Weights of a small image classifier: held-out accuracy 99%.
Rows from block 8, named by matrix and row number. Rows with one number belong to one neuron. Each number is 128 + 32 x the weight over its row's rms, rounded and kept within 0 to 255. All counts start at 0. Numbers have three digits each. After the name is the row's rms in percent of the matrix's.
# fc1: MLP up (model.blocks.8.mlp.fc1.weight, 768x256), inputs 156-207
# fc2: MLP down (model.blocks.8.mlp.fc2.weight, 256x768, transposed), outputs 156-207
fc1.419 099:086108145130169116056088113132168093099144133101118083164060100083054157110133127129085104078096094114083101080113135099096123097245129066123118137079159132
fc2.419 141:107141140144138116101145127148145119191179133146164133081146130100122134154108140140140128144157171125142115129168123161147117131255111117124117174139166146
fc1.420 094:014145127116079108121153107161187120084091143043130156130147200036096077136137093165125152123122123121134117111133150128104138102160092102140096140157099142
fc2.420 095:093155115125101185108115116078126120046070090129128147105168125129152154129088088069088148111126108114141107119132073148106086139141106135120165188101198159
fc1.421 108:055150123125128103149144086143181138102104140033120148151120082073143131172107091177169137090148141105056135105139113133123146076178086132155107146101102110
fc2.421 109:082146143161097202117106178123109136085101076104126165153102113127122160165092138105118139153172108107078077145100111109108103110159126149158112129137190115
fc1.422 084:093131138091106118121141117128179125097099145086111093141144147125108054163090056117105114093112132166133078158161112099133152139135130099153113121075147139
fc2.422 079:138175158095103128161123125080114129158142099134150151145147172131182112109106105123067155102149095139125088159089084119073089108164131164125131133196151143
fc1.423 094:169110195152116118181135144157155088155120162170122107160076095025138094147122083074113119112116120097141069132126122147100128126103172121102132102055117118
fc2.423 096:139086147079177086117099140127016096225112117103089117138132095199117176117141130098185127104129089136131160117105067132134120152153085167085122144159136090
fc1.424 093:117145123100076081137134157168134125110082136068151152120159175129144114162118093136160093145106099159089127093121172147092173092141123085163144108108084157
fc2.424 086:104176098133121128103125118040112128076090081144104128158148114144156160144052147126087145091119141126132098126084115208116138123118144151071175180084171133
fc1.425 099:086092121094140101103110083135191143090126124104155151154112089048103109097115113093148134128130182094134068081123108124110122101150146102122117140113065114
fc2.425 097:073153172143132179170139144132096140115150132148120177152095083130121145120088075120115124155120167124123123135170086075072104141255184136175147153121157102
fc1.426 071:154122125062111121088108107156188157034063123151121143168157109092091142124108076107126133099127132086118123147104112105059128087149102068121113095072113118
fc2.426 044:187137157072137179147119143135159106103059146197088172107183106129140165120134107141144160081152073132111146142130097124071115146075095108121152116107166119
fc1.427 080:114111108146160142084103124131152119092112136103126121151084103133062144100177089108098111087088131105098077136152095086068169173218140073142122135110156141
fc2.427 081:098135140117168082112139134120140146133140167159148127086160117107153175117146149161126155114150165122154127165173090162159155161249093147117120140143142141
fc1.428 067:170152119090124139078089115155171155033054122129139096150130122117087159117130076090097111105126123077124092138117103092045128096168152048171112116057143125
fc2.428 052:194161141085155159147126118158128085084068141171103086128169094109131151138170084124096134118144057133128130127143107091051131131084112116186139133123134121
fc1.429 136:140122120141142166134133173102100176117144171124120104106146153133150146194158135140154143123144107126116082104104064151078140109063162102161185121148111133
fc2.429 137:093120102091125094092154116140112110127088116101127143156128060147133106123087085102125190137131078149119184105117136065119119122232073092136141216169089181
fc1.430 110:097106131132177112089096107147139077101139134103095106143055074096058174105151125096090087052103118116090069084118140076111129119230124075139108124094166140
fc2.430 164:105135130156144104115138109154164125178174147126180129088161134093129137145103152135138132142168173122158133152154115173153112142255107115129123164154163147
fc1.431 110:121123152144084131069107053140158124096086110110128181159186141104134077122154112127075139082171160117061165185077159182115194137168069148095102119098149073
fc2.431 095:088111109122156132123115170118052117127121122136102134148071138205121163134089107129143095109082130115199149164128096064118089145203143185101109163190171116
fc1.432 070:193132115102130129068148090158190134094055145117133115193156092070105126143125066103101139117107125077122096149100113113058123088150097073111113137082106138
fc2.432 051:128183134121138167102159120161102097124043163155079122127186091135138145147164101133123171107179071132120111164126117135070124109108127132127145128102129109
fc1.433 135:172106112142130183202162150152212140105177129150197115117112142134122138101155131111063097111084176116093104071139143154117096113094160113143130058109117102
fc2.433 140:055138110050100091088081104095076153163062091119128150147132124139104105152087198075202139159128137106114094154108151123117145143192192188084114137122129146
fc1.434 115:234077105123130109117115129161168163116132118142136081158106137049067148151179111155121126142139140105076088126092115141096107075078160113036120114133122126
fc2.434 111:079202154122142071108064145105025112122143146125121183069131135167108126141097126123110166113127095135143127172129137079094121182154070191180149120114141123
fc1.435 092:136132106112166112052100141137197126092130117087113155132107076099073172106192120166136131083121136110164145082102115154096156121170177134052113122129141114
fc2.435 128:062126121134125087151178145134040152218133134149148138031127133114146142185087129104115142090126157127130136146129152111142133118255115137129124119146185149
fc1.436 140:147155138188110118174138131142148093112128144172131068127110194067109204059141138161060138178124137110121033131137138106110097118130116049055118104094116156
fc2.436 171:122122097101116120087111099093088107130189095097140234131144101190151097190048132112158116064137036119117208097148117158085144144170139222184176134125149087
fc1.437 090:061117117123131126128139136134235097104166137118129195136090100057172133128112057156109154154131088121181146129097089123091145052092120100133142036118087121
fc2.437 084:168125109095147126103155113149099132115081122134096122147174125157198121145125105140081144095129096110058120125142101179139135130175123158124106177151188112
fc1.438 136:063112141135121146154193105095188152130117128091097078129075197158158109179112129139107150092114115078092081096106157133116111193155122165143109129117125115
fc2.438 194:179161156134121124121192097208158085081141109098121146085144124157117140136185088135092141069148148156133121137193142139147135106124107151115105108132049127
fc1.439 083:158154119091153100126141076134188148090061130104091115181097050107140171157108075134133120106118095078110102180137072095036170091184110089152114128078108154
fc2.439 061:178132127077134170141130123117109090050053158117079108180168048118158171149156110139128137135166082103068095135123092112061127140111124125169154148110128117
fc1.440 095:096119104126099087132089091148162093106187102062079116172095096132107157107112125194116103138138137121101092091136119131069137073215170089168115142079125144
fc2.440 079:059105094091137124101180151143105126165148130168139157079100090128125166146125126137125170162204156150121098144129119171120152132220124149141134194097163164
fc1.441 103:132140154098094118107126181148166117040147142151159129131080136102128098099108104091133149149129108110160080159126121139146121117158101140113148151116071149
fc2.441 109:112185146152166135116099141125079151117084132155098199138174102157111124141146105092093153104125090139140094163118084145131108123149114118139168179087127110
fc1.442 081:097150120121143088076113090093193149116097100113049052114077079089079147156155101154154082093130132114125108126149108090059174083185158095154152121102163123
fc2.442 060:154119159113131079116152154150111114113109174175147126080118102096113160104102134142161110128180163113164125136188110123143166122254092149191127167142176154
fc1.443 121:089088126101104138017172136105155200128168131079171142163096121090123160128100124118137153129148092145147094060104118145102150105058138117133117114138091093
fc2.443 134:108137125121135162132165177084120132137116072140107191147076110117160167099068097122154148149148124121112117103195136079084126108248105164195146134154154112
fc1.444 088:047118114124089144115111120142171115128079137084158169159118196070092123115139066159153088076113138140137114130157115136064165121158087132160100166129131155
fc2.444 071:118163101131135182120120121110129104052089108152113151118146126093161165134053083077105136110122135165112118132118080157108132113144099163108143184092216141
fc1.445 067:172105144099132120104142106141188107142081147110128108190144091101106111157125073118135166138109167095127107174144102124046160085152108077114121126079106139
fc2.445 055:168172138099161131117168116112106064152085145131075071184140085124125146086147103105157180089160100133087114172115101117087102120102096095136153150119108116
fc1.446 147:099138140085158131134130135175176090081087138033121113160088060034111162150090108114176149037125156103094138136159096140106148124126112136139135155121112152
fc2.446 146:095124182123086153137103226103131131126119125110144178132109098124100142177091137120099155159159083127051076161108150124074136095191152152161126146165134115
fc1.447 121:150123161145147095094141112162159095185118116084111176145183093198117130130154113127151156079129117145172143128132088123090146125005156110106100116125149117
fc2.447 147:109139121075106113083115108104056112097125117152147159110063117163169134084057140104131106135150119128116132106129115102105135132128164171125148146082146081
fc1.448 138:148107174106155096092151111142125129102082109122163170149099048087091228094138114115124141136103145136088112051161115116064125161049122089070144129124184121
fc2.448 147:125138126094160119155160152173092114192080185121174141119101193141138101168081126137112128087110132145111098143110135129114164162236092136170137125181213100
fc1.449 128:181118110110099132071154120188142138109114136143142165171111094131102168178134127093096109119112140144098139158107077148074171138167108075144113102078171127
fc2.449 114:100127156101144109169099115212138158137060190184123105121117080129085190076124152158111118123142110122096069140081144091129081128067076143128131129090118098
fc1.450 078:103132148120089144150102152106163112111126141069127179164120107109130129089129076133102108136110078088191075096133112178084101143135143090165164080131093169
fc2.450 066:097164149076170092129132097190059111155087148154044152116131113100095198129104109147119163141098128158069114098149058169080085127213118170179140136128130101
fc1.451 091:102130160087208091038120144136172110124127136103073105157066064092074185090148125182109125100112119118106075113096102124101155132154140083153116149144128121
fc2.451 103:131122153104148108120150161117067137184131110185176152037157138122114149151070132087140187123146156120121094120134157143102116140255092140160120153160160134
fc1.452 086:136118077132104100097103102151195089035086142119107098194161106115136116085144104135128097097148109109173118101104109094136082083164108125129103070058096157
fc2.452 065:155129117118141140146161151174150144087090143144118150143148121168122115144141142115117157146128081162154115136122095139102124137062164125139138126110166141
fc1.453 070:143164128069134139105139121167186163045067121124121085162105122118089127122117088095097140118113099090123063126115070134090120093158143071160135086086126133
fc2.453 048:189169158037159156150170115148115112174087130172094090120156088115129183120165101094094156083113092122103121099073088101081126122068130128176134108170151080
fc1.454 095:028134142124087140142169123143178110129130157058138169154129211056124100115144096176121149126129125132148098144147153131100152106170076078154093154144116144
fc2.454 116:064197108154129168115117102097144124038089087128117143125169148145157130136098095090105102141117134132153122141103081163111086125158110132108132185087169164
fc1.455 122:175151140118144144071067169153156129083122133108126102116151125049152119146062102167141119141123097083184101131156185111139181135024180156085149084086169151
fc2.455 144:123071116073090114086135139117104082108097131076081117076104124106137159130068110100172177164089160132152103136141081101107097132062060136134158127114125106
fc1.456 083:162148112085127130110134118154166151047057126129115084143096111122088130114123082087091126121137100073128075145105052126106116091158147058149131093083155152
fc2.456 050:207172153047153176134179124142118104122073105177100092139157080124091168124189081110103117109102072151092125126080086089077140097026110123154134113150163111
fc1.457 123:125168119118144092120165106098230113076090139095125181169129090110120192139161119150151098131097157126076156182116125102113113168180175143086135149136102136
fc2.457 101:097135148092233135149101094130053120183131139118145147133127081119118122142074153080140123099172087126193133071101101149077073138218124106129141141085155105
fc1.458 117:176081069136107103105117110151135108055141122151158157139138101138131136037190130135127139167096157110114058117073128124052127167197080170113140076115097111
fc2.458 127:141066106109106099141121105119071119178116088199096110146118162116124131168105132093132156145086121128133154109061068106109111148233136090127118141121086130
fc1.459 122:162136132108142171106117146140157123081137133070102086127116122098070177105145104133114058108138090113155154114066103137152089152165099171140065079122090128
fc2.459 131:095111090086134113127141084064060113171170116143147163177118081140136089157092148103158162182098172133083113146140091147101138131209165160122125104129135126
fc1.460 076:180144106094153115103128078145176166057039135108130113175134075081104156144113070122114102088131103090100117183131084089035159086194117066147108115074129148
fc2.460 053:193146131080142164137152127133122090054054164140095101159193075092116149141173099145116116123160081138067124136133093115054149133082113123157138142114129118
fc1.461 064:141116101120094125081127134142213145064086121174122103139156117075109132164113079094104163124119149070118095156087117121077113084143118115145131095094084137
fc2.461 045:171145141050140158123147120116128116142036190222078131129192106097144168149108081113123139090160088136116119148085137124110118131128158134183150150117151110
fc1.462 131:110125074137108119115120196121134131045156128138078114147186118068106120160166123105089137148163134100041162114138167147107190085075154035092074099141098148
fc2.462 124:086147132050156129137136106085064094190038112128152159137091112191123197202072139138171125104097146118151122082092039114105123132174104166161195126135174077
fc1.463 108:139121148108175097060145197128200178105120145128111138099129147105097136123104097110133124155096124121105094099125118109116057152124133106117131113086121146
fc2.463 103:104186134097140121173139091138021080156077088157081154186096115166156107153158155163075131093150117104119139155104129129111133145163132130139098135147099104
fc1.464 095:110152121117122120123132117172189134080107136063145142155151092052109123144125119132169145123143127105124119097118131132106117080156091102144119128071078157
fc2.464 071:076157128152134181163149133132147104068121111148147141156146095148170171146132114084083188110184099154144109119094089162056138115108132112107180185082181147
fc1.465 069:159141119091138138080116090146178167031048110127126091174129112100097122118111073112112134125124108081112070152094075102073127085154142061143118087080111119
fc2.465 041:201170133080155172137150124149125091115058152175091100124181098119135152134154088120121168103155076112101132151079108109062121127085087123152147116139143121
fc1.466 091:137097125130153159144114131097168150170097180143171089152117126045148110131098036129125166178099097122142085132104083106082144125117100087104152166130128101
fc2.466 080:153152184105134067159110126060077072252147152185108168131176112146131118152099124157118122131148167142163140117122115105112109139128164127147109107122133139
fc1.467 123:131110134116146131074086108158148133152141089130141104125088091136054147055187083181121115113139139122153137097115156094097133096107126103100124139134113117
fc2.467 117:117145103098112076155160135123100121183079183116095185081089102130165126188114172152156143118162114115172125150098080142109106178215150157188149136143205127
fc1.468 116:151133129095141125084118063104161140122137175171165069131124103128063127169143134094054162124144114113142141127115079146167151119169064149088085091186121132
fc2.468 116:116099121113127042096125132120084153148106132120130121093071123125143150079116150154157134127108110103122147173085117106093164127156149144191133125111116099
fc1.469 109:078139157104128078092141054157197104120141130050104184101148149128140110191150107214167091103122130135117103126163144158128095107231156105140140139145096139
fc2.469 105:019145097147141154161086103081140119128130090071136143151124116152145131183059139148139088082131125135172126137108081138138105119213118146066127181122154143
fc1.470 082:167146142075136134097130109154176128044027133121113086112099080099102114119133084074099143130150089067114068142128074118100133106125169058166135117096140136
fc2.470 051:185162179051159134134130066090132108089059091160093137106179067141102158121202094130102123092136074127102139103117077101081116109060140122165168113150123109
fc1.471 076:071124123129113128013110132132186096053096150101131134171098119058053124089143086122096154082120154106119132104134133146035163116241164077132096120115102119
fc2.471 074:134134151142158130105148119141132126101132098176174145117110056113101137121140127120121153138163129118120112132183059139103131121243129166138126134115137145
fc1.472 063:154140123089113138076108119143187154019066109120132127138171154094089117113121068075101119097122137079125098123102120119076133113151123061116116101041137121
fc2.472 045:171161151109169139170145117135124116129082133186113164095175126143147158128138091109116158106142072117106120100138089139074119138069099134126144134110153144
fc1.473 109:092122138151136222119167119133211114095098121100155061110120156103108092151033117103112156106140154087130075147164055065117061106141129126179122117093131129
fc2.473 112:151171094142129021134163186104071126163092158136064165096143106160149169131156072094157086140113089122094072103131144125144160115197144142130124152182157126
fc1.474 123:141145104110115155111125131167193157071130085112146168133060085162119106070174115143124150086100114120161062109136081117136214109112060165141144098101147120
fc2.474 138:092116171122133181077106153082068113162125139153156090127150094080083139137036112125219144120110115116122124121103147098123112155149152106113160178120158098